config = dict(
    win_length=400,
    loss='l1',
    norm='batchnorm',
    widths=[96, 96, 192, 384],
    attention=False,
    optimizer='soap',
    precondition_frequency=32,
    decay_fraction=0.3,
    final_lr_fraction=0,
)
Rows from block 5 of a small spectrogram enhancement model, named by matrix and row number. Each number is 128 + 24 x the weight over its row's rms, rounded and kept within 0 to 255. All counts start at 0. Numbers have three digits each. After the name is the row's rms in percent of the matrix's.
After each channel's rows are labels from the 100 clips, of 14976, where the channel reaches its highest value: "top examples" is what is common among them; "band" is the frequency band that holds the peak. Only what is clearly more common there than usual is listed. The data: drum patterns on synthesised drum kits. In brackets: how many of the 100.
# conv: 3x3 conv (model.decb.0.0.conv.weight, 192x384x3x3, each kernel summed), inputs 308-383

conv.23 105:114130126111115117134120111100138136120104119131044072130164093128125127147130096105118117105102148134138135139112123130122106130134148157123089113109131143117111136087136135119108119105142116145008081155120096123123154128110121
top examples: muffled (low-pass) (88); half-time (25)
band: 2000 to 4000 Hz (86)

conv.115 093:103105118136142056128119104057136128121139127070140095108056074144103115151126121112119071110145086138099104136115137121107109129111106113166077086111114122133145139134114133112118114138123126150126143097115119132161068111119120
top examples: muffled (low-pass) (74); open hi-hat (69); half-time (25)
band: 2000 to 4000 Hz (73)

conv.99 104:148116124129130138116121090126097084146149128120106149115098135104097126155147132146144106101132130116101119127128145102078122156154095161131132111162090124151086149127128139087133179167151132129171108139109091125092157128151169
top examples: reverberation (68); text has "room" (68); text has "reverberant" (68); mains hum (31)
band: 1000 to 2000 Hz (68)

conv.189 113:088123095095091125052119124118109132143095102116097140143088129137123104151108107165144165107149127154106121112131109128100122141144158135183112103156154126094136125146166114135122114168131101033133142112132109119117169145122120
top examples: quiet level (66)
band: 2000 to 4000 Hz (89)

conv.92 104:097082155115120133119079140124123138156101132165134144115135118124110126104151110110108080154120150105136119112174095139113128123124148126100122122112085143165090127120147128113114134099135145138129106134178114140108103142149135
top examples: crash cymbal (45); four on the floor (26)
band: 4000 to 8000 Hz (85)

conv.37 103:092173080108104134138139161145128137080110124142124137122101124120117101130095096136105155110084095118139144087117121112121105115080135133137124126120122111086110098080093103114123131123113097124118137108100145138092144104145109
top examples: muffled (low-pass) (36)
band: 4000 to 8000 Hz (72)

conv.25 093:141149134114123108136124144086138120125140128140157084129101101129156124143124132151136154164087137126157142134120124114136100135150123166155157110130085121135138127114152125124129151077115129152132109133140131128107121123137122
top examples: thin (high-pass) (46)
band: 250 to 500 Hz (55)

conv.51 109:134083138093098150143089124091113102114098112099132109107094083075103110132102107118102150149134149143099128114119089112089145138138152142121095086106122112141139117139130100101142165104119106134101144130111120099108086111132086
top examples: crash cymbal (98); closed hi-hat (62); tempo: 70 to 80 bpm (26)
band: 2000 to 4000 Hz (87)

conv.133 110:100144111126123143096135135126133105106091139141179117134110118097137119115071100118131089127115124111108131108119109123125117110153096068089118109107143110104113151113100116102130165106156119136077161104118141125128100112119074
top examples: thin (high-pass) (92)
band: 0 to 250 Hz (62); 250 to 500 Hz (36)

conv.70 103:095124123120117103132096134120140114150102072147118158098124094084109119142123165109151122123137088142157122170099156115086046182128110138152125096114111116133100156092145138113089151158080125118113091138154113107170129114125124
top examples: reverberation (89); text has "room" (89); text has "reverberant" (89)
band: 250 to 500 Hz (45); 500 to 1000 Hz (43)

conv.87 088:127130110144139121126136152146117111115118128111118118121113152138086112154106142101118130129117104125126153116105108115112111140143102137130113141117106120139121111096125140118119156108154116133105089156111103146114145126160127
top examples: thin (high-pass) (98); mains hum (25)
band: 0 to 250 Hz (100)

conv.33 099:156132132134129141124115146183118107146067116109129149118132115165135140122101103114137133112134116101170164077124144132095089113116101124139088125133128122125129111088121120101088112133132131115050044139171160124134009145129108
top examples: muffled (low-pass) (63)
band: 2000 to 4000 Hz (84)

conv.125 098:106118114113114113117109086120109110126155107116114141138122109104090118120122127112155112099138120150135132130103136134102137157131125151109112090123123136112117135093129107122121128111126116119157127118116117138150094154148126
top examples: quiet level (58)
band: 0 to 250 Hz (59)

conv.45 116:128102132139140137100121156155112124121120146110104107105127113128142136165156092156159151141131165129115127119114110133112135142155143100183143116139150129133135147112145146102152122132184136102103158124125117106136130152080164
top examples: quiet level (62)
band: 0 to 250 Hz (35)

conv.46 102:122167119126121084138121130147120126135142062124112112130144114124098116133121167140093081121115146120076102111144087124139127126106094108082139070101127133151138138127168138127189138116128124147156157122217139129100154084109107
top examples: crash cymbal (94)
band: 4000 to 8000 Hz (99)

conv.28 097:117121113143125145094150120114115140104119140136160124125113161161114115127138127078058077116090100085157147140123142121092153098149118129098094156099106119123088144116084144151071136055134127112146108129127133125124140101168131
top examples: thin (high-pass) (77); clipping (38); text has "clipped" (38)
band: 500 to 1000 Hz (83)

conv.63 129:122128157113109118121106136143162161114111113141126106106156117120154147114126134127102122133088104103172109130150099125138131086107102128110132141118127123133103112143099122154127126107116142105111145104120156091120117128177125
top examples: muffled (low-pass) (55); white noise (35); pink noise (26)
band: 500 to 1000 Hz (52)

conv.2 115:122124116115112120149143121139116144134156129142129107163137151141105118148163154127125112125110139156141114146119152105092124136136122123158104140111102114115159126111150138122133153090151123133066120136158081140186095141098164
top examples: thin (high-pass) (33)
band: 250 to 500 Hz (48)

conv.31 106:093115134108105155111106096109119106162156026120088136125077055109090121124115141159138145148164128190122124098130130116159112152115187133152089027124112128148159148115178134062120161158141136122151108126160156133082109071086117
top examples: crash cymbal (81)
band: 4000 to 8000 Hz (79)